{"dataset": "chords played on synthesised instruments", "input": "log_mel", "encoder_arch": "swin", "encoder_bias": "all", "encoder_parallel_block": false}
Rows from block 11 of the encoder, named by matrix and row number. Rows with one number belong to one attention dimension. Each number is 128 + 32 x the weight over its row's rms, rounded and kept within 0 to 255. All counts start at 0. After the name is the row's rms in percent of the matrix's.
# q: window attention query, key and value (stacked) (encoder.blocks.11.attn.qkv.weight, 384x128, the q third), inputs 0-127
# k: window attention query, key and value (stacked) (encoder.blocks.11.attn.qkv.weight, 384x128, the k third), inputs 0-127
q.100 106 [171 138 154 163 146 127 154 123 147 155 174 162 175  73 145 114 104 125 102 100 110 155 121  94 122 126 102 167 108  91 198  75 142  45 198 135 160 104 113 146 163 140  87 120  91 163 121 143 134 123 103 108 186 122 108 118  83 171 149  78 113  52 124  27  97 125 157  80 154 147 129  57  96 115 133 120 163 110 162 163 111 160 157 146 124 139 135 147 133 118 166 189 106 192 155  76 146 146  92 122  90 104 133 117 104 132 112 129  74 146 111 144  84 109  98 143  99 158 108 118 113 111 171 165 156 149 150 146]
k.100 097 [ 91  71 138 217 115 128 145 149 100 133 100  76  82 178 158 166 116 165 122  84  89  99 104 132  82 137  85 146 155 171 128 107 183 199 111 109  90 123  92 149 127 135 154 114 162 133 102 115 168 124 186 119 108 134 153 113 149 130  71 126 138 131 139 144  67 192  76 192 109 129 109 152 172 166  40 118 119 120 174 162 133 136 113 131 140 121 137 167 123  58  82 136 118  92 150 133 122  95 166 105 125  99  82 122 117 130 180 148  82 121 153 131 193 145 111 121 177 148 159 146 133 126 178 120 116 136 114  91]
q.101 091 [109 129 131 162 122  74 142  92 116 119 158 120 193 149 139  82 144 154 177 176 143  87 136 129 101  87 176 117 104 103 151 108 142 173 118 134 102 164 121 147 111 125 100 186 139 207 112 131 110 108 177 115 169 116 102 144  97 161  89  94 131 103 136 195  77 144 106 138 165  82  77  98 139 183 120  89 121  90 147 155 122 149 105 116 129  84  95 147 130 124 126 105  85  91 174 162 107 196 161 153 179 112  70 146 144 108 161 138 190 128 194 119 130 117 138 141 112  91 125 136 149 135  93 163 116 155  39  63]
k.101 094 [107  99 146  77 119 157 141 145 159 192 145 112 114 117 103 126 110 103 142  51  88 146 133 133 164  88 154 172 173  98  92 152 102 134 148 121 122  55 144 115 160 104 171 130 128  94  91 111 150 127 104 138  92 170 173 152 124 120 146 179 101 148 155 123 181 153 133 120 112 162 152 119  53  52 148 169 111 120  59 138 114 128 125 132  95 119 189 207 121 161 108 108  90 149  92 150 152  78  99 181 115 162 159 130 193 104  94 101 146  88 169  93 104 148 130  90 165 152 121 104 147  92  92  94 156  86 131 160]
q.102 092 [119  30 142 170 106 184 105 146  89  90  58 199 133 136 179 146  93 151 114 144 133 141 172 152  70 139  68 156 145 100 131  86 104 115 164 131 176 100 179 128 115 114 111 122 143 140 151 151 119  87 164 163 126 115 127 113 170  96  91  66 133 172 138  85 118 115 122 151 197 143 112  92 112  88 111  84  79 159 129 180 175 135 151 124 123 170  73 103 119 134  91 109 112 143 122 122 150  99 143 137 101 168 136 156 120 109 128 159 164 138 112 170 106 143 137 120 165  71  83  84 151  69  79 131 172 154 133 151]
k.102 097 [145 143  91 145 139 180 149 123 101  63 187  94 128 164  88 130  92 118 104 125 132 101  91 151 162 129 187 153 131 103 141 143 138 147 130 147 112 132 111 124 170 128 151 118  92 109  83 111 121 139  89 179  99 162 157 168 137 193 121 176 161  60  92 150 171  96 100  78 190 142 120 127 156 111  96  99 209 162 111 197  65 132 117 119  60 152 154 131 119  89 130 154  60 133 149 178 102 141 179  93 144 117  56 110 127 102  85 129 132 160 140 126 110  69 160 117 101 129 171 137 133 154 158 108 106 142 131  97]
q.103 100 [ 64  71 158 189 221 110 178 148 122 160 150  91  85 144 135 137 131 180 164 108 106 142 202  70 136 174 156 127  98 134 136 126 117  99 110 131 168 111 109 168 104 131  70  81 125 150 173 104 132  78 155 136 105 122 109 125 120  51 140 127 117 137 112 114  82 136 194  77 132 186 139 109 185 115 120  83 165  65 111 145 164 170  94  95 126 147 167 129 135 159  60 130 106 150  90 149 134 117  80 135 123 120 146  87 107 112  97 114 119  89 118 126 178 160 135 162 127 149 173  91 158 116 132 100 133 129 123 113]
k.103 098 [147 162 102 186  51 116 124 121 157 118 162 123 150  77 191 147 184  95 118 142 119 153 110 119 131 167  59 177 120 138 174  76 138 102 131 132  84 153 110  98 143 134 117 136 111 121 106 160 144 147  96 107 134 122 161 130 115 192  65 100 114  60 222 145 142  91 157 131 105  77 146 133 104 117 157 105  95 116 153 146 138 109 159 172 104 123  79  92 127  96 196 182 120 149 158 142 124 176 105 107  96  80 125 146 134 106 135 129  87 154  61 180 130 144 135 142  81 115 125  74 115 112 108 190 118 113 169 133]
q.104 098 [130 118 134  88 133 116 101 113 103 139 141 107 112  62 105 118 111  83 126 139 149 122 157 103 155  97 137  54 112  92 123 143 131 111 126 158 110 135  93 142  98 158 143 183 146  77 140 139  92 118 120 130  65 165 173 108 188 199  85 130 154 140 147  96 160 195 104 152 169 123 110  77 152  95 136 128  92 202  79 113 133 111 130  98 153 113 122 116 101 157 151 156 172 194 128 157  93  96 158 105 164 161  94 169 156 154 147 116 112 157  87 111 154  88 129 190 153 122 119 105  76 123  17 142 151 182 145 136]
k.104 099 [141 120  79  91 152 151 171 187 130  77 109 135 174 207  50  94  93 134 110 152 148 113 115 187  67 106 181 120 128 114 151  99 128 105 164  74 154 106 130 128 138  98 171 148  63 160 138 103 113 118 119 160 149 120 136 180 125  66 162 145 171 139 101 143 139  88 154 142 126 139 146 155 155 160 142 155 130 172 143  98 117 161  82 145 104 140 134 140  97  69 134 141 107  82 121 162 139 138 160 182 130 190 113  84 127  96 142 136 186 139 181 107 117 128 106 132 112  88 124 121 129 143 163 122  64  75 130  41]
q.105 106 [106 163 103 161 118  85  89 106 129 180 155 161 136  95 111 151 126 100 162 118 102  72 150 169  99  66  79 111 160 173 130  97 139 144 166 151 173 158 116 161 155  80  88 147 120 163 106 181 170 133 139 125 147 163 149 152  47 159  97 113 131 127 222 133 161 106  84  95 158  82 125  62 120 120 134 119 152 108 120 123 126 121 130 113 153 113  69 111 102 109  91 123  69 153 191 128 155  87  66 161 110  75  85 126 150  67 147 153 142 167 117 104 139  90 152 159 154 139 136 121 127  97 119 177 122 164  86 137]
k.105 105 [106  69 138  85 160 191 151 136 116 130  81  60 118  98 134 146 110 154  94 118 140  98 164 123 180 132 203 127 162  51 141 151  98 107  90 108 142 171 137 109 166 129 177 108 152  77  87 134 144 148 109 133  78  63 121 130 128  99 129 140 128 124 145 160  83 143  90 129  56 163 108 149 155 172 140 104  88 169 139  77 177 149  99 117 163 196 123 167 163  94 121 141 125 120 110 127  98 135 114 143 133 197 121 132 122 122 113 189 180  83 176  66 125 145 131 127  87 143 182 155  95 100 132  94 147 133 138 107]
q.106 096 [145 149 127  56 138 124 103  93 111  97 122 106 160 121 149 167 103  75 140  64 153  72  80  97 150 146  90 156 126 147 131 151 118 172 174 175  97 158 105 160 142 111 145  44 137 124 112 146 120 134  53 175 134 109 106 179 137  87 123 120 151 114 138  97 151 124 127 144  54 109 157 188 107 138 109 150 118 112 171  92 105 113 138 154 177  99 177 159 100  94 134 110 184 132 137  91 175 119 107  80 154  82 153 170 134 113 140 155 121  68 162 136 134 171 155  74  81 114 155 174 125 110 193 114 121  99 176 149]
k.106 101 [ 95 190 137  82 107  24 121  89  87 140 139 112  99 141 176 126 182 113 176 142  82 131 141 138 121 146 151 142 134 153 121 131 125 128  93  97 126 124 154 148 131 188 148  35 168 113 174  77 137 131 111 132 157 110 127 160 108 115 187 123 118 120 102 138 108 186 151 107 148 142 144 146  82 105  95 159  93  62 167 151 130 139  94 133 155 115 145 106 152 156 154 143 187 152 117 107 136  58  85  90 122 133 157 117 165  89 150  89 106 137 138 169 189 122 111 157 158 206  83 107 112 142 155 170  75 129 109 103]
q.107 108 [134 150 119 115 137 128 166 154 155 124 132 100 110 103 104 150 154 152 169 119  95  79 122 139  81 131 157 224 125 119 145 105 159 115  75 167 125   9 133  75 134 118 156 130 164  99 162 104 154  90 127 101 151  85 130 116  95 109 165 110 108  76 163 123 173 114 134 119  47 185 125 142  92 154 150 180 122 129 118  88 116  60 159 131 132 124 145 145 102 146 177 107 122  76 157 131 156 158  96 126 129  58 139 100  53 127 165 106 190 159 116 138 115  97 123 132 151 165 110 148 109 114 141  88  84 140 173 110]
k.107 102 [166 137 155  98 149  80 144 117 133 135 114 176 172 184 141 106  92 105 112 150 153 143 111 131 157 100 167 113 106 194 156 110 133  81 114 105 163 146 120  81 110 229 135  95 151 145  95 140  83 148 155 145 125 126 131  79 116 146  88 136 137 125 173  94  62 130 104 178  95 113 137  71 133 155 167  92  49 158 140 149  81 150 121 112 158 135 119  73 187 151  84 128 201 201 137 131  92 126 150 129 161 105 156 144 155 112 137 104 104 121  76 156 152 127 105  76 123  78 131 168  76 122  96 114 124 126  95 166]
q.108 106 [101 167 121 174 148 110 120 165 121 141 168 112 117 151 165 123 164 121 101 118 156 154 157  91 113 108 166 142 169 154 132  54 130 134 138 165 125 144 192 142  95  83 110  72  84 165 136 150  88 110 174 113  86  99  73  99 141 146 162 152 119  69 108 127 119 193 116 144 136 176  96 145 162 143  86  82 144  61 144 148 156 127 112 144  83 160 152 118 118 151  27  92  82 138 142 113 143 126 104 155 141 112 172 139 178 127 104 166 108  99 158 115 142 135 116  99 109 139 163  89 126  39 148 196 168  90 114 109]
k.108 104 [192  93 147  92  72 145  38  87 173 138 136 117 167  69 149 208 142  92 127 121 103 138 128 153 205 145  93 147  82  77 172 134 140  93 123 148 166 155 105 128 189 136 141 141  91 103  93 153 145 154  70  90 102 126 142 126 127 183 107 111 147 121 127 122 173 146 130 161 134  80 112 171 145 142 123 166 125 123 148 140 113 123 106 114 122  56  84  96 144 116 178 113 140  92 141 152  98 161 184  74  91 130  97  94 129 116  98 100 114 151  68 144 156 153 106 198 109 101 141 106 161 126 182 122 138 137 132 140]
q.109 103 [ 53 155 126 131  81 138 139 117 129 103 155 128 155 158 169  67 111 113  79 216 123 203 109 108 142 143 110 140 162 149  74 167  70 126 128  68  59 168 173 144 142 129  82 184 109 146 160 196  55 112 101 143  93 127 139  65 205  82 179 137 115 154 105  86 112 114 119 102 140 155 173 116  94  91 101 142 141 152 119 147 108 102 119 110 149 142 166 148 142 121  78 175 179 110 117 124 173 163 147 163 126 132 149 117 162 140 109 145 113 176 126 102  90 133 125 114 129 161 103 137 131 112 123 111 105 137 119 103]
k.109 095 [117 127 167 142 111 165 136 133 112 122 124 145 138 103 107 139 139 183 145  94 137  67  82 157 125 141  81 127  89  93 140 156 145 141 132 147 178 168  99 137 151  63 107 145  84 142 137 155 171 134 129  87 119 104  90  92 132 185 152  95 178 147 112 131 152  93 119 106 180 147  74 164 114 125  97  94 179  88 129  98 137 119 144 124  69  93  77  90  83 163 182  95 142 133 140  49 114 174 129 119 147  95 123 132 125 172 176  83 115  99  62 147 151 117 222 105 111 160 120 148 161 203 113 142 163 121 161 168]
q.110 103 [186 121 129 176 122 130 157 123 120 147 135  88 120 168 107 199 159 111 121 136 126 109 154 161 138 238 127 132 110 102 136  80 160 157 115 134 129  69 151 125  81  93 174  86 188 140 110  68 135 127 155 141 136 140  97 129 142  90 155 105 140 221 119  98  99 159  99 176 129 159 135  86 118 163 125 127 104 111 102 102 172  91 143 116  66 185 182 154 141 137  84  69 130 107 147 117 136 100 187 169 115 129  69  84 148  91 135 145 134  80 154 152  70 106 139 101 140  85 148  99 143 119  99 112 119 119 149 161]
k.110 111 [104 160 131 109 162 144 108  91 143  92  76 142 129 132 148  85  94 142 185 112 102 141 110  81 112 122 141 100 155 169  95 174 104  81 186 148  94  80 163  87 169 255  95 102  93  74 156 154 158 128 127 152 122 128 103 133  50 169  94  88 115  60 135 134 135 169 182 131 148 122 138 129 144 110 142 141 114 135  90 158  76 140  97 147 143 102 169 103 125 152 187  87  70 170 132 147  96 139 164  92 182 127 158 125 160 150  91 102 138 176 122 168 122 131  97 147 134 129 111 103 173 147 128 119 147 134 111 128]
q.111 098 [ 96 146  96 191 130 119 117 180  71 132 114 146 119 151 152 111 167 194 163 145 138 208 215 119 115 116 113 145 167 110 106  98 107 163 109 126  91 115 146 139 152 173  98 103 119  90 142 125 131  87 120 126 129  65 144 109 211  99  64  98  92 124 108 119  83 129 154  99  96 146 131  47 129 169  71 123 128 122 134 123 160 123 122 162  87 145 111 144  66 104 136 108 123 114 141 143 165 136 136  70 139 123 176 159  92 143 120 199 170 181  68 175 176 139 101 148 117 137  97 102 143 139 139 157 143 152 131 111]
k.111 113 [151 101 130 105 168 114 155 130 143 113 147 159 122  84  60 117  89  80  80 159  90 107  81 184 200 128 159  61 105  91 110 129 191 100 127 159 129 107  88 109 136  73 107 175 137 152  76 142 129 158 114 139 164 153 193 131 143 117 138 152 151 160 159 113 173 114 117 101 149 118 128 160 134  86 151 141 145 142 116 131  84 103 183 104 140 143  71 146 132 114  88 132 126 174  98 136  85 198 130 206 112 176 107 103 139 120 132 156  88 107 118 159 111  86 121 159  76  67 124 218 108 117 130 128 108 154 113 129]
q.112 095 [180 152 107  89 184 156 125 101 131 121 133 127 125 154 135 141  71 185  85 142 183 105 163 109  46 116 126 138 148 165 117 148 175 123 129 152 132  89 107 107 133 123 115 132 121 129 175  86  60  91  77 176 137 101 109 166 119 105 140  96  91 135  87 185 146 141  79 107 182 152 119 161  87  92 137  50 106 160 127 129  90 153  99 112 143 118  94 203 129 118 148 120 147 101 132 149 121 127 140 114 135  89 100 165 123 102 135 157 128 138 152 179 159  94 164 168  60 122 133 127 204 183 169  68 114 157 155 105]
k.112 097 [ 92 162 112 156 120 124 144 122 172 169 115 126 110 134 136 145 160 122 167 154 127 127 127 143 134 176 146 126 156 114  97 103 149  86  99  90 148 144 169 127 152 132 168 149 119 133 109 124 173 127 117  85 115 154 165 144 218 140 164 128  42 201 138 145 167  94  55 111 146  97 128 134  73  79  83 176 107 116  95 127 137 145 125  61  80 138 110 170 102 120 132 150 179 121 160 132 178 136 133  90 125 179 128 152  84  63 129  82 101 138 111  86  29 138  76 129 124 130 135 165  93  99  71 115 161 161 126 127]
q.113 105 [ 85 142  87 172 131 116 176 140 151 135 103 133 117  74 163 117 123 133 157  63 171 104  98 177  99  95 126 108  97 160 141 140 153 168 144 115 146 141 133 127 138 101 123  74  62 129 157 130  81 110 151 120  99 149 146 114 138 161 108  94 140 116 134 107 118 109  82 163 155 145 139 142 127 108  96 164 130  99  50 103 125 144 120 122 160 200 102 157 182 129  91 129  86 162 159 125 185 135  65 117  79 158 123 148 170 143  92 115 170 181 123 130 109 143 122 106 220  73 110  99 135 156 178 176  66  94  74 181]
k.113 103 [127 109 107 144 168 143 115 104  89 117 170 115  70 165 119  90 198 102 173 123 174 147 127 128 121 115 123 109 151 155 163 157 113 124 160  74 146 141  97 120 102  63 154 168 135 153 120 119 113 101 190 116 115 119 132 185 171 176 110 145 127 116 117 129 170  53 121  85 146 138 181 129 139 116  84 131 190  66 132 163 108  95 142 152  69 192 175 103 110 158 151 120 101 185 106 133  82 140  97 138 150 139 114 121 104 109 138 171 127 101 189  93 116  73 106 140 152 132  77 148 156 112 160 151 104  85 177  47]
q.114 090 [ 87  55 175 120  99  82 142 183 132 163  92 124 136 112 182 155 104 163  88 160  97 112  93 162 119 115 164 157 139  76 133 166 121  87 183 153 193  63 202 150 122 118 110 147 106 122 147  92 177 145 163 162 115 132 110  86 106 124 162 125 157 113 141 110 169 173 147  94 124 157 104  63  99 122 103 127 178 112  80 138 175 166  97  93 128 175 121 163 127 120  88 133 116 136  96  83 109 119 120 133 164 144 105 141  89 158 135 130 128 135  98  78 176 144  89  77 153 186 140 154  75  94 100  91 146 149 132  85]
k.114 106 [118 156  71 108 120 103  81 128 151 156 115  98 174 115 157 111 127 156 169 136 132  87  73 122 108 105 116 136 138 153 157 113  84  91 101 126 188 151 127 106 124 155 167  67 152 131 125 144  71 136 107 161 130  86 130  67  61 131  66 132  89 146 180 103  76 102 192 127  84 172 125 139 141 180 158 184 129 166 197  76 132 142 149 161 161 120  95  41 111  88 183 178 161 149 135  92 124 117 167 144 114  88 169 134 145 135 136  98 105 166 128 130 157 131 121 140 136 172 142  61 146 146 148 114 136 100 142 111]
q.115 090 [ 80 112  54 141 128 141 139 161 141 142 177 164 106 111 182 100 101  99  87 133  80 120 115 101 138 155 124 125 128 172  91  95 131 134 106 152 164 163 175 197 154 172 134 102 139 117  51 172 137 114 120  73 143 127 122 132  89 129  70 135 128  93 118 123  97 183 154 171 110  88 101 124 181 168 159 191 129 123 161  92 115 120 150 135 139 133  95  87 189 110 112 150 122 172  69 100 164 147 115 137  92  89 161 110 141  98 143 123 105 123 187 130 112 140 110 170 144 153 124 187 190 154  69 112 124 111  84  59]
k.115 094 [132  92 133 103 109  88  81 117 101 111 135  91 125 116 120  98  58 159 148 129 141 103 147 133 133  18 128 127 132 119 134 153 146 151 102 122 137 136 106 111  75 116 122 131 113 137 125  54  79 178 133 169 152 149 104  99 127 173 142  62 168 138 116 128 134 116 154 130 108 185  87  98 146 208 184 104 117 170 122 139  76 171 138 160 189 127 164 178 132 170 119  88 107 193 151 164 133 119 116 132 162  90  67 123 141 154 120 126 179 138 128 100 172  86 103 165  99 133 143 138 199 101 139 102 145  79 153 169]
q.116 092 [128 144 112 130 164  99 120  91 128  94 160 183 107 108 102  73 178 170 117 122 164 146 101 147 125 144  99  51 108  87 123 151 152  97 136  80  89 152  73 127 135 152 148 162 143  98  87 152  45 102 140 157 182 103 129 193 151 153  91 108 131  91 103 148 136  66 141 113 162 169 170 117 208 107 108 141  55 155 149 113 169 131 130 101 119  63 130 111 110 100 164 124  78 121 150 125 102 109 174 131  89 118 155 130 170 142 147 116 136 107 134 186 120 113 202 164  73 119 137 133 149 171 146 150  80 147 140 143]
k.116 093 [136 126 119  83 145  90 171 144 148 122 122  94 134 137  70 156 115 101 107 109 120 149 141 153 188 148 191 156 154 168 143  69 128 135 123  94  96  92 106 178  97  56 148 173  82 129 166  96 184 179 170 150  78 119 130 175 158 128 220 166  84 149 112 121 140 146  91 126 133  93 163 181 201 146 160  96 177 100  90 122 113 103 114 101 166 151 143 184 133 166 101 106 160  84 132 158 115 111 104  98 122 115  95 102 116 116 123  95 142 141 114  81  93 146  85 105 113 117  96 196 104 105 126 133 103 120 174 116]
q.117 108 [145 114 157 123 165 182 154  93 118  95 107 132 153  88 119 131 119 151  60 197 155 128 126 102 114 107 124  84 131 132 149 152 167 139 183 169 152  57 130 111 111 162 170  87  88 135 162 177 105  97 112 202 175  96 105 160 131 128 115 156 118 101 157 190 152 143 141  71  80 202 162 115 132 143 131 122 101 115 173 167 118 158 134 110 139 137 149 126 158  93 133 143 108  90 126  49 145  48 138 164  93  91 150  61 130 126 143 105  78 118 117 130 135 126 110 127 110  86 149 187 103  77 144 143  88 133  86 118]
k.117 105 [ 72 129  89 125 143  91  72 150 146 136 120  78 160 155  95 161 128 115 169 122 122 152 143 138 150 175 172 145 148 152 119 144 108 176 125 156  96 120 152 160 113 115 162  77 154  88 111  92 229 119 147 170  85  93 129 100 155 123 156 141  92 142 112 130 110 118  79 216 147 105  83 115 104 160  92 111 138 148 147  74 155 126 159 117 103 144 155 141 152 176  57 124 219  77 151  98 131 148 102 104 125 101  88 165 150 140 132 127  97 110 106 131 110 176 155 106 174 131 114  47 153 122 112 104 111  88 172 160]
q.118 092 [161 119 115 136 165 148 101  59 128 135 176  84 139 126 149 122 133 112 124 103 171 145 182  92  99 161 105 125 198 154  59 109 121 119 107 159 114 126  75 125 138  93 125 109 111 149  94 165  69 126  59 176 138  84 133 129 115  80 156 117 120  63 112  77 149 169  94 158 173 143 128  76 126  82 135 153  76 186 150  78 110 121 185 128 125  95 117 163 157 173 157  91 112  75 128 199  96  95  93 129 107  86 146 120 145 146 176 139 119 160 182 133 126 111 159 195 115 154 135  82 143 123 163 116 139 145 151 130]
k.118 094 [163 143 145 142  73 133 230  91 167 156  63 142  90 111 167 113  63 136 174 164  91 132 182 141 126 140 145 127 188  91  99 148 119 129 126 111 113 139 127 106 157 137 136 185 106 147  80 109 153 157 137 148  97 171  90 143 166 155 125 135 100 144 106 103 115  95 112 139 142 119 143 150  79 150  90 126 160  86 108 150 110 156 147 100 137 150  95 217 121 139  77 108 153 148 130 152 200 160 151  98 122 137 128 118 101  90 163  92 175 143 138 101  54 155  66  56  96 120 115 157  96 101 116 181 128 119 138 142]
q.119 087 [134 173  80 135 144 171 141 127 149 163 172 105 136 160 100  66 168 110 104 138 114  44  73 144 201 126 161 169 106 157  82 165 107 105 101 183 119 136 143 159 106 148 115 104 155 135 134 141 193 143 147  87  82 120  92 131 111 179 125 127 127 154 111  94 124 116 152 116 119 141 148 133 181 152 107 101 117  61 128 107 164  75 107 133  93 110 104  89 125 148 129 154  99  76 116  91  60 109 128 104 123 114 165 148 106 107 184 183 141 152 139 112 155  84 165  62  70 210 159 132 148 160  95 128 160 136 151 118]
k.119 092 [214 144 179 121 128 103 114  91 154  90 110 115 106 104 151 179  98 134 105 100 157 154 170  54  85  85 116 108  93  89 101  60 142 116  89 128 136 141 141  72 144 116 125 115 114 136 175  97 117 140 185 102  84  86 143 102  85 157 101 159 150 160 142 100 128 149 167 157 111 157 121 163 132 116 162 144 144 119  91  76 141 149 101 131 155 128 123  85 105 114 199 137 109 140 147 117  80  94 191 106 151 129 142 116 126 161 131 117 139 155 117 105 218 172  56 173  96 132 176 143 112 104 194 177 113 143 138 154]
q.120 095 [118  84 177 115 128 102 122 155 138 128  80  88  68 158 189 161  96 154  59  83 169 187 113 112 110 164 127 162 131 139 112 156 143 146 119 155 129 140  97 108 145 173 125 102 117  90 156 140  88 159 142 135  51 108 186  99 146  93 140 125 110 175 139  91  88  94  88 121 129 102  52 122  89  88 105 129 125 171  97 146 110 160 151 121 170 175 157 182 153 166  97 117 113 133 139 132 102  87 101 144  99  61  98 152 121  85 126  98 172  94 158 141 169 140 183 112 188 114 127 176 170 153 104 100 105 165 157 108]
k.120 094 [162 114  86 125 106 119 143 139 147 115 173 159  97 122 159  82 154 113 170 165 167  79 175 122 128 105 115 129 194 149 154 160 172 115 123 114 110 140 135 163 127 144 179 122 159  87 134 138  92 105  52 171 190  88 140 146 101 161  99 128 108 139 134 159 146  68  92  50 154 136 137 127  99 159  97 114 153  90 117 137 148 142 191 147  87 127  90  39  84 140 101  90 158 134 132 160 169  88 197 106 134 147  91 150  78 101 134 104 134 176 113 119  66 103 142 153 142 118 102 136 194 118  81 131 132 165 109  93]
q.121 095 [110 148 116 135 136 115 154 160 132 127  25 120 134 123 120 129 131 168 205 100 145 138 123 101 166 169 135 167 109 105 168 177 115 130  78 144  90 119 118 114 126 125  92 120 151  99  73  98 171 188 153  92 113 102 141 116 170  58 135 136 146 162 141 174 122  85 110 144 156 163  81 153  79 141 119 128 129 137  84 109 163 137 133 211 145 137 149 156 126  73 121 115 104 136 103 167  77 113  83 146 100 151 160  97 122 118  77 169 110 118 137 171 212 156 147  71  86 127 113  97 167 143 123  98  76 172  76 121]
k.121 100 [143 166  91  92 161  80 103  92 188 124 171 218 113  85 115 161 170 104 145  79 203 137  92 154 140 107  84 141 133 147 109 100 137 122 136 153 138 102  89 144 143  96 165 183 129 155 131 165  79 116 118 129 102 159 114  96  67 136 184 118 154 157 146 110 183 142 155  85 150 109 231 136 205 112 116 118 106  75 113 115 130  81 130 165 110 108 116  75  95 100 131 138 129 119 126 137 132  56  64 136 115 143 184 109 117  93 145  98 116 142 130 109  98 116 146 137 123 150 101 162 106 119 119 115 151 171 134  94]
q.122 104 [128 181 113 150 100 113  97 125 112  84 124 106 151 120 115 119 158 120 149 139 164 100 107 110 182 179 228 195  99 136 102 136 104 103  49 143 101  88 113  74  95 120 108 127 149 101 117 179 213 137 115  84  91 139 140 120 203 116 169 168 127 142 126 122 114 152 143 139  93 101 133 127  93 136 100 113  83  98 103 137 192 130 110 136  74 170 226 158 102 139 111  98 104 106 133  88  76 171 146 138 117  81 121 163 123 114 128 160 154 157 122 175 137 166 104 113 102 157  67 134 138 157 128 122  99 122 105 125]
k.122 085 [166 166 124 115  75 164 159 119 153 133 137 175 140 129 159 131 147 147 120  54 162 180 107  78 146  82  88 167 175 105 130 187 118 135 114 140 139 119 111 170 134 126 130 102 158  62 121 133 109  75  55 129  99 130 120 128  97 156  85 143 134 147 137 107 156 112  97 104  99 121 179 126 123 130 151 114 175 124 136 111 158 107 116 157 112  80 122  79 155 143 116 131 152 197 101 114 148  88 126  62 100 119 167 129  22 198 120 125 129 126 170 127 166 121 167  92 168 138 135 197 105  81  73 102 146 176 136 128]
q.123 100 [107 120 143 126 161 176 124  98 139 109 102 135 195 173  77 168 129 160 118 179 106 125  92 133 111  51  77  91 158 139 204 133 103 154 165 117  91 119 178 162 117 160 141  95 149 140 162  96 133 123 126 171 109 136 140 133 134 113 139 167  88 106 102 112 157  59 154 160 113 138 172 175 103 109 102  95 130  83  77 157 186  90  74  72 140 157 121 140 158  81  84  63 139 101 136 121  99 179 128 184 139 134 137  96 146 173 133 166 117 118 131  95 171 133  86  97 177  94  90 140 172  96 141 150  93 104 121 152]
k.123 098 [143 111 136 202 116  97  78 112  76 148 197 145 176 122 141 112 214 162 181 113 140 178  88  95 118 165 182 151 155 155 132 135 124  92 132 100 123 129 158  83 122  63 154 134 144 111 160 145 101 134 171  95 106  92 145 127 128 158 115 118 129 138 120 109 104 172 121  76  66 135 108 111 139 165 150  94 141 125 171  81 151 119 127 112 135 118 163 111 164 136 149 111  84  91 169  91 138 221  53  86 117 102 140 160 126 110 155 184  90 121 131 138  81 156 157 129 137 163  81 113  96  76 109 111 162 144  90 101]
q.124 097 [145 117 109 146 123 155 195 128 102 112 107 129 157 134 127 183 144  92 185 127 100  73 100  80 104 125 114 136 117 204 171 176 122 135  87 167 153  92 131 109 123 152 104  84  96 173 212 140 145 159 150  91 147 133 103 181  87 144  69  93  99 177 173 159 128  98 113 135  73  88 141 156 109 116 123 104 151  76 108 160  84  94 150 137 109 138  83  84 124  56  97 162 152 139 120 118 148 119 161 158 117 133 111  98  83  64 158  75 117 134 156 125 157 115 126  86 142  96 117 165 176 112 113 161 116 161 193 127]
k.124 100 [ 96 187 156 113 185 109  59 103  80 119 196 167  92 128 104 163 111 119 129 124 116 154 119 110 107 150 126 123 118  93 110 145 148 171 139 118  83 137 164 108 100 107 120 105 167  77 148 133 146  86 100 124 139 144 158 130 225 193 117 107 148 116 141 118 123 227 116 125 195 151  77  69  87 101  94 142  79 153 112 126 122 125 221 163 113  90 144 150 134 153 151  72 121  84 135 154 131 104  70  96 116 140 129 135 131 142 117 148 132 110 119 167 128 172 156 170 150 121 125 120 155  67 140  95 125 162  91 120]
q.125 111 [103 165 146 127 147 172 138 101 116 141 133  82 160 201 102 173 133 125  80 156  86  83 128 115 162 184  91 122 114 166 159  94  64 187 154 160  85 112 152 160  99  79 147 135 167 161 144 152 151 130 135 118 136 162  92 145 103 114 146 146  92 137 134  91 172  96 133 169  92  46 160 158 148 139 165 132 111  79 107 139 128 214 100 134  89 132  74  67  99 142 114  84 154 149 104 112 111 170  92 115 143  95 175 126 116 137 109 152  82 149  82  98 138 151 145  88 166 176 141  86 135  82 120 139 143 104 172 167]
k.125 107 [109 120 137 190  82  78 147 129  94 122 174 161 148  93 109 144 144 161 100 123  93 167 122 131  67 122 118 106 129  92  88 140 155  87 112 167  98 124 152 122 189 147 104 165 122  58 134 154 135 118 142 101 111  94 130 115 143 111 112 154 163  88 124 109 147 214 138 130  76 160 104  95  55 117 121  92  87 164 162 114 125 109 112 164 147  75 108 147 210 146 162 122 126  99 140  95  90 187 169 104 126  93 135 131 121 136 177 159 112 206 118 217 127 148 130 152 114 147  91 130 135  94  82 150 186 106 106 121]
q.126 094 [ 96 112  93 177  70  82 115 147 114 142 128 131  81 117 166 158 113 117 117 105 132  80 100 170 144 151 196 136 127 115 155 124  79 128  92 127 185 108 159 161 137  91 130 155 125 108 121 140 159 140 196  70 162 149 146 130 151  80 169  88 135 130 160  93  71 134  97 175 176  25  92 120 123 140 161 118 137 121 100 113 133 166 128 139  98 171 154 138  76 153 109 171 136 166 138 168 153 172 184  55 123 104  68 146 136 127 139 110 111 135 137 165 104 148 111  79 109 117  80 119 119 111  97 141 154  98 192 177]
k.126 098 [120 168 117 120 142 145 104 123 130 119 121 195 101  89 106 134 120 192  88 131 173 133  91 120 132 112  24 162 143 143 119 127 159  32 116 124 107 135 106 184 164 171 106 109 115 119 109 151 100 124  41 141 184 170 126 105 110 141  74 132 134 121 144 107 211 167 152  77  95 146 152 120  79 122 163 166 125 118 155 143  89 128 162 164 186 120 118 106 120 129 152  96  95 116 109 134 124  84 143  89 172 140 189  80  86 133 144 125 185 150 152 132 165 139 122 145 120 147 113 133 186 117  97 129  98 160 124  79]